From a checkpoint of a small self-supervised image encoder.
Model: 3.57M parameters, 48-pixel images, norm batchnorm, activation hardswish, depths [4, 9, 4], widths [64, 96, 144].
Training: normuon at rate 0.025, 8400 steps.
Data: 295000 training examples, 7.3 epochs.
Rows from block 3, named by matrix and row number. Each number is 128 + 32 x the weight over its row's rms, rounded and kept within 0 to 255. All counts start at 0. Numbers have three digits each. After the name is the row's rms in percent of the matrix's.
# conv: 3x3 conv (model.blocks.3.conv.weight, 64x64x3x3), inputs 13-25, a 3x3 kernel for each
conv.0 105:138128120128107084122106111125114100123121110125115124084084099111139128085134147099116107082081109083107109106117113111136144119114144117138131104159138117152136131109126180199177119186175143122106137095084117104134067069115048045098096084126119110113124078085135125141111086100127137157133140108123091090098075052089136134149135196137111164134100099
conv.1 096:161143094154102086119101102141089141102078122065127150127121110164183145126147190125167129131141150136143142097042061105055055105081085096100122102116114159162144154107149139150167102154170123137094122083089076124128174201177153125143121095148102079110089083105104113106102154149140151122167170096169165149138113124108093137127173139169168141125113084
conv.2 099:146125134130057064150120111118072097102075080098112124136089126126099103115132141130125112086132185075089101163092143121068120127117140084115155071091179136133141116099121094125122086139158129124095143043051118092106142085157139095149134105161115051078125027042123107121112148092117162126080113104093117109131190156097154156133151123168178102190155112
conv.3 103:081093112127108129131116151099087147114062169113061112116091091117107130138112127116084080153132093194165115122115119107090127089117110094095080082080090148114107096072099146094103124122105097122124128163166147135148081081135150090087159103116131149120137148132121116111143093117124074086140156129134111111141113077104098090157101111178117101133142090
conv.4 104:137099103108119126141136098134130104146123097151161136038000048081030052054025045152089097103058046048041057146118115133129141130130127134134147121112125125130141160079075134120074153157104167146127156131121138135133123027044055052069194120043134128158136139155130141167115158159173196133114111190114078121099097133063062094145144151120136144154137151
conv.5 104:149174158184158143161112163129123116115098087128106106145145135136129149159195188113136145118102110136133158134093113095055145110137156127115115109106129126109128101152129125139122136140136158166144188165103162115103152132134148112120153091107103113113116102105129128110090080116114114119092119095096125159107139152121131137120121094091081065117113072
conv.6 105:166183189155145137104067065135167169184135107105067069101065081110122143122126108126116145129150179183170107130126159130143171133147174120100091112133133133163168144135114095127128116088096118120165155128107150124123102184186057126169031093118132140100115105102127107119113090054121120047195157053118150140100136149113129082118131079113119057107146137
conv.7 107:140137138119105118122097154115156180150184172113132134104087085095102129106123155118102116080046113098072074101156147156134074175101093106071097118124122148179151128147118092139159096134134138157114146144112080095129116129112128100080121113107133121107158120106110128137088055068077164151113172162117142159100137182111108101126157172133188195159181186
conv.8 102:160156127134119092098091105119078097114083089123086113139119107103093111123118137161147131138128107102097125117100094143157149137148137097103089112136109140171124058104096059063060104120098131129088154108071133082105156115163099086080118095085139100120158119108129140147147118074129144102118135087094158165070111106083089072158146157118118102160128131
conv.9 091:121146128110126133139149148122093098106069103119156104159148125175152131135158164130122154149126168145127160095070069124092075125099120117133119144133122124109088147156174121122108116125138083129131063113134137146129126133175140183130091132168138113116106146189114118117073096110075075017120133088094095096121113073090157134122156142173134032108157096
conv.10 084:098091133145153139120115123130164173106137129134126174131105122149123126117125112119177110143166086131120101129153105155134100144136189139140140172168136166163082103112122135103130114154144086165142061151133093130144176144090155130070102071127089125137107120150132147136159094089177143093119121105128086138076097130100135151124170133069119107079120157
conv.11 105:095131114096123109143174123150145118124134125085106120117105125121139140158164124125130124137154126171194160164138134102128132102091079127134146124148117108135106109095107137167130140170141125104091099091119090147131120139186107100149087100132111124132133144143122133117133094094095104103124112098130102150110109151130113130115143126170161136196185165
conv.12 100:099071096111076085127107111127126133102115104127140120159120137156110150199128141120105098116105067139084066108090077089094080112100101094102096135108107134117114072065059125087082130112070149116144093090104112094076132152130138180195124166180117129108076107142116131130123124112152126091114114110130074099150093125113080093208155151238168140183160134
conv.13 104:136148126131118085120121123145152129141173140144155165084122117102099111098112152136106135087082126121089100119125131136124136103165156140139176114133177113138113073090102109077119122098080136143130090088124108118136055081121135153121127202139126090086134089092143128138106120101098138129103104105167109097129089082122135126105102126094101174123145162
conv.14 110:129169181123119141145105135098104156109099119133142117129169152109113117099111109124148139109138137122110137123129168145103123152114142129101103133113161132120173101120120028004010126105093106095130142096103168131107127098097099065119129105149127156117126155113111134094108141165126166157113102048094091102108118096100161130178150142113129062141152086
conv.15 100:171186128176202137139167157087101135098082152119128149099116103133153128133175122159159118151209143135151083111125153119109133101114111121108085126129095121127115130128122119175186138125126070112110090115103121111121094140123119127092113066148149148149121131148136146176097128115181184116105113074157186193138176157169190159155137091153155095098109099
conv.16 097:093134155072104143102058086136172125081123072092068046073094143123092143140108113096112121117103144083111110172166120142127111112142106103083126125118148137123138119140120102114130132093112162136135159116128075079097160092141154132136115161084141106137149132151115094116169096079207109071130134109119153134106139128098113129166144150168135133202180168
conv.17 088:156156167132100095116080082117108134175138156136141140090178093079109126072095132118109131088070162049061144128112140109126132122135140101099135118129138129163156138129142065098111074040085104111124135130123164172153135132129127081131099078133113104127177175157151170166126095104082096104185191127079079051087089077141097128138142170103085110119113118
conv.18 094:153116129166156129120151133148143113156135041137123028131159179112123139109083115123097141150106135154126137111093088094090070109152119100110093085105092088113110173161184163138090086116103137161190116119114116118118144118153116130102158169050100128123106130114121133133092080084124142138107145166131136164121141160089124180132149165101119145174138122
conv.19 104:126124144136147144167173170129134092114157133124134110152120100088060081143132113149138140132068073098119096130142118131148124088073116160147199119127177103101146122148140092135102137141146152102088149098107180130144103068160097189212072200212097118130122121127124131151131116112124099082160194147129147142170123095174129078127095083157134098155106085
conv.20 106:112121132128136137095109117125154131118183146140141121098132090110114095102109138101120146112114142101116148127137115032116133074128133102125152122122150132166143129099097126093088115126130094168150132195154141143128111160162112158146166203135143103097175157152164147150088107113073070086100113122101079124155043083154070108131129141128077143124114164
conv.21 099:156144141164139153132104123113109160140128144156123142146116118147141107109119112183195159147183169142162185153175140123191143116190163139164131135142126138127117100065031114104065078082070183132137175127122153123101164126133124081129137117103106104135129110126108099130112092107078066098132124083150172141162216195149187164095095129100100153152136161
conv.22 102:126118173103097125117092065137117104110102123135116147160146114131105075112093079136149126136161121106155155118103180133113197123166152125173133108130096103085100133146075123116107147141106107119126132139137131105122147117079147104091114101106098111117113126125136102117102112119114118075098090059143148128130147125173207159121122120171102104181181144
conv.23 105:112146146134111156107076122113118145112099097116101094132133168132123166116107118180156139141093125129102120141146107167121087141082098083109111068109118066096102122136129113139110109128148152132117140060076084056084146108115082061121152101128112097101078052089114092102064082088128145103119100072102083080103097092141135105165140168082134112139134113
conv.24 096:110069049129118112082086134159100081155082064174154159089069098119095091111097121165114141193189137134153137116100133128110166128127171127139127092135151115152142119109110158108098126152147194175157162162148143131155132135106164169111152133117112102078105097080122125118113128119157169145159124131167134117165135132134118097145110102126095126139140132
conv.25 094:120138137103167114129156087113156172146119084114054040079080077053038078051088121125114113082135146096137136099122122125128082159087134168133101107072083093106131112135157149133138111144128111187153122150130142143131095061132084047133161162114137171164145121083138105085133119087161182157117169126116108096148173167112144148127109102115135117124127157
conv.26 094:083076093137135154142132145130134110090073065083074067117127112107135157097097093107151091177148104138176140119101136111150186134179214104092118072086121057092119155166133123114114193149059141133141117129166103102141087107124072134153096130122146153151119085101100052102138120117123162109170198122143152112192201122129190142120108122115072089158081048
conv.27 093:065061089103097088150134122031122117067157160088111104134140140161175189130162185109116157120113124125154128140191178176175125154106085135081077115079029115100065144150135103154121104125108040112163108166148124128127154152139173163131136133086094095080127156131093097112140156134117133176110173165151157149176195222150188173114138135092097130177170191
conv.28 096:143133134111109135131150183057120023079148092106161140154145153135155166130137125155156147121098155115089145135155119122149177083100124138138210094104180055065099091091097112084134076091123146156149141119108118126091103086140137118131152113120101125130142149124144135102067103106113144150106120160108141156122120114107128127130134128083108124131128181
conv.29 103:129142134166154118157125104154163121145128111116122139146171132160158124140167078148163134152194183109181174164118110144125148110131151159117083174143168172109125092114116150139111139131142185156151116112137071085145123117116094125128117132108129113110064098150090128165130164145190196146134145099113143132092103100103087054172172152181137108155140144
conv.30 098:068100097104112107156174142149117054164135071162150100215219152117152145111147130145146139115129122123112116071052010118079042167148087065119125115134115135158149082154108096103117088085104097078061150119080169158110102133107138097092133115094118097102121124121115122106148152080147184170134142083122151161224190184165123151060089116065088165081120136
conv.31 108:117085085114142135084134146094099138089136126107145144140129115110154190105175228146083112122184255144168255145126119162164136147157127140107120137091124138122123117140157146178210157145195103077110089100147094109146102098114146124149114111126132160150139159141139142130166140165156072099147076069120123136097139167076103129141150075158138090162126110
conv.32 105:108147141120131129112083097111115077147115101158130154089090095055137093100149146095151138088136131121144105122085074109125109133177123093155097077134120087127082145134101116135093126144125121108080118167145105131154112114162140117141177166077103138125118126132112118150089070111133081036144135144133165111140149147107154174139082105194116124163194138
conv.33 104:139173134106123120156122115124156116151076084185064105140123103117122109110138154125094123130131148151162103134145071157120079160113073135115083113137129102133153119117106150147094130133093139136107113078112123075155142115104171185079212181074132154137084111164060087166114118117137123074077069063086130144102103112126124148136129164119106119129144112
conv.34 106:116125120125086113123114151101100115114090145087112151113138168125144140166153140139150126124127144126124105119106154145162202110203192119117100133132103150127105083118150091070161066028108136148149091130135146135105140120112152162116162187129116117098131122129122109107111078058099163170086168133150141107138118107146141100137157121156142152131137151
conv.35 105:157100137092081137154175214101041049101093062156212209129159147124160178077124102098126145162142158157152108122156117137161100135162137136120163141133163101085087098115071105125097119097112101053120083079110138146135097104131098065065112107105107103127099120149142170158079121138133172145109133181111145132152173132165164132171204156104135112094130119
conv.36 103:107130128137100088145112103156147123118072134098118114156159130124145131102073115128161159106164153065097142140077114114149153135155115132134151153134132138107095113149137148195148163175147108089113097085160137151168145125103183164122217182124129105099112123160123172169082149132131165107120109101077075073087084060088110097127114170095120118126150134
conv.37 101:092128069124138101137125112158098076156092113102120135101101085067127147052102106082136166117183136092123126124118156145152140152173146124150162140137131152171122112119142080114113073039097090117096124116128111129121052083091089109097111103118126129114149154127103130127104174111125124089143144124076120145107199187091084090106171113042159136072152138
conv.38 104:127088128103100157111115146121114136108148171078082120108149141110108116072101130126121076115113152117124184108111184081145179100199144117112158119106092140130068162201160162183161131157134131087124101109118106113138059097168069085157142126112152153133139120110117102113146092061135102122149086124148121136150132106086085108126112083105112117100125107
conv.39 104:117153133136139133130127102099103148102096184134131197106102119090129150077124212131148116080088151107120171119114116091061103102068106082117098066084082091101106122135117137137153121121122109150127114152152116140136086140223060115216101110240113106097136120098125117098120115106090113098114107095139143143129143123129134136127147118100171162106197190
conv.40 098:095084089073082097118130112118079105091102129109132145144170168154153147152148132104099119143123097109097135108090075111130126131136130082084100134075075139074085103079094117107090099094147138113135134124116123157130163186165132145157117170179125121140104118118145149109128145167197194168166140140115137095161201119172181108172153200121131171096115147
conv.41 097:109117127149149155136151127089099150136085109170082077132123136145118121137099148085102152133105084140136104116107121082051094097018037153132106159120108126128129146114177154108107142160081062117126088110124138115111160137141160132167178167164096153165103134135140120106120063084077043096052077101128122141165157162120136129155105157143114145118150162
conv.42 098:154156112146156115147137114106169159092130169088060122152139169130139141107102117125105137122145154150174159143150114058006070026000080150129094117085135098095131135129162132143100151156115101147122089101106061049123143131139087139126101112106144158138145119127136114135149121130159198188169211119125143131182178158185157151108118105139153156147136131
conv.43 100:137134125152169136183180156157155096163165106130164145090131144114143131106118125173188133152163123156138115140171172146152144094133085118118155116116136117131150080070051108106081080074117118115101116127093125142130107156140110155156184192192152129116122095080125121117096115123109103138132095102109119093138128090096124105170149167150087158135102132
conv.44 106:137146130140179141117125132096130109115132095130139112020030064030039089045074084122145133076103120145166159115123104137119105147131129121136130118145147147154141082038072092128129096140110117136124148141115127151116164199156138176133071070059078090108106121128134148159142150109112128100105115096110081085089079097095115133108133099088146061090133089
conv.45 108:113103104138129134144137181158126163105092137121103137051099093165143091138103093137196134212219092188143083133161140099150101113069080136145071135155076146158111218190174180213090114086112092157135148115098142129118083149099064108125062086148157126131152132155112127148151143167080112125132165127091100094142109081133083099118149162063155173059157165
conv.46 100:142121093131194154124140128119141137087133108110118080118116120121121110087095101118130122110108134116149141147181160115170165108100115174114142185107161182111167114120075079107100077055089162143163130125114150139129119128112075108137126109100126133117144117104144145139142108084156111132075055059172180143110136111081084095106130142103120131098118156
conv.47 099:121097103141139125144125120116095113113120133134124150145127120140132119152170175102125133129179166133144155112115135083140143098132163130126119103122115129154137110104120148154179111107144153125113138129076096124112143151084156154152094099164116100093139099093117142120078098094030044012083080049120114155090102112124104110145150127142130151178145117
conv.48 102:163119175146103138130127131125108151097074116090088108104093104081084095119093132153156147167168144135122143152134139102104088116090067123129128116148124107131141122148110154092082167109094126144132108140141133098093072156109099090118143106190122103101057074137098079102081099116132134151111099134142130115121166128134181117136133134177172135100147183
conv.49 104:134177130158153107124125095096134146115133138122105131126184158079131136136183134142136139079100148123163204108122139105086127141137110149160137104148152108129152117176151100132143138124136126165111158116062156118092153174169168144121125152142126124122118089060127100098144118135068128155095105106118114107086025059086059076164163179168184153150186160
conv.50 105:177141138138111114124135115156156126102069094161108121068098134076105107136104082100133152117124164097135178122112116138113119157096151130136120147149120122115125129124136124133116127114139144123091138097107137127168150169150136124146093050124130126128068106161120136162154135148141096131130122080150128129130096079112101111112092111159150139153153145
conv.51 095:113127138114128146115153150147148099105142122114138147198186169133114126125074091153151125119094149102110124178155138160118117119119185109095111122105131090124155115113085126137138181186173144156135098113113080109118086079098081061082163101115099095092110133104125126107089140102193172181120146198119134126156182184136118109150147115163118085142109092
conv.52 098:114153196110129176084065115043061143036028104104066120154156144130117129112110110161169152110170147135095118108167160122132149106122086150157116123121108137097101106132176109121167102100105071096109026034085099074077096047086132115104123145112105119175047033113110094124144132106136191118092134116112159148131127097155112095115134116109162181075163180
conv.53 096:154137116130103099130100117146116158130117123125105110122124147131152180102083107139131103156175142134147130110115110153137095123160119119098052155143091178174133164138131167104103124130064152132157146148152128147132100132141121134139181196118138122128148138124157157161112105119045056108111097138122077101090103117115158126131129134116125144102121103
conv.54 089:133153162108145144125133116118182139109123059099085053119141106123148116099131047136148139154135166117179193146169165153114110124146122145157114123143125112132124161111122133154081119140138150127086112112114085094082153110131169126170140123090124128085146151061105108073104111098061087084092070085069104175094089129136054074119121123133159141163149129
conv.55 100:171145119159139143090080108094108033103127048147099083076071094086082090136126124110120122145137134174126126107126109110105098149132113091071151132117156082078112066051075109096096142156160108126088123106072113096092065094131126111085196141112115096113120100120102080127140131121076148133112154134115090107103099121057058083109120125109144141155162172
conv.56 095:192122113130133114082121135151098119140082116132135130117119148121129151154145159075083131115126130111123136085108159091097146151113110140141167136168172149167140167114099156140112067082120143095100111049092122089103138142165151175174164179183093051048092012045116089111070143101074156130137149162105104110063090104073099134111097122092124132106116167
conv.57 107:108146145152174176101138145064068146094116181086162177131146155117110110091100164141178149134093114144086103101148149093161124114103124114166135125118150133116178091080124098125156095132201116139164134171142135200126146074110134104142113103155096123118137116075158135055128120089118098121124131180105108139128091130157085114142119096126110103189134118
conv.58 089:081103102126155107098105095122146156068097138084115113166174125151141125123139132135130125114106113163143102164161132160128106132100149085128064073102080096096104117127129124106166138100150134098087099133094065138159089158131114146148096112169110140147103140149115145131096146226114104202127040051059111123110153164162137079134155145098109114169135124
conv.59 106:100098121175171157180138126100088077143150130160165136198166119155108047104110115179171101142092104159142158112101098162136155137130122173150103105110105078070124152139161130154126144101129090121141125135121140143105129096125136136130155104120081112154090111107117120106181175155209137145123117096116115126125142120070099112117116116116150132139182090
conv.60 100:106134143102116119104137157118145113146168121116104123087076138116099102143121109105163126058079113073108132157196173170149113140095079092077165049022094104068111139114105099114093088084113153151156120161175117137111173146160189205147187178085137137112151134105138123119125153129092142180080071109109134132109167172128159165122158126114148175104095131
conv.61 094:118073056137111097104121065120120110120118134118125117146171143113147109105106099133105134167165144167154152097139110116131107145116096081106104106130134113122109093109108083041073125135118129126116157157136136144131091089057151122112187160120148133124159147192147123154070137153106106186111083166178130137159088082078049041142139119120101192129097145
conv.62 086:140113093158131113124110107146159119164148178135134140111112089148144126160124131133132125179142105132148149067091126108137128163111118128133115139161139094133118102107126136121151125128156139180162179187183125129142149177166112173176110125180137129145156142149122128123170140163143073080066064074128121120097075101064038105094113117149148120137124068
conv.63 090:168192140146183174082128149087091091114119114060154195092117111096111099129146097140154120118175122137130100112100109067085112130134129139105125133134115117104066102110085150129155147120180129151133123134114067105105112132176126120132140102145135140123145144125179175171195122122072042086088036134102084126093107104104129137159160120129132138188189162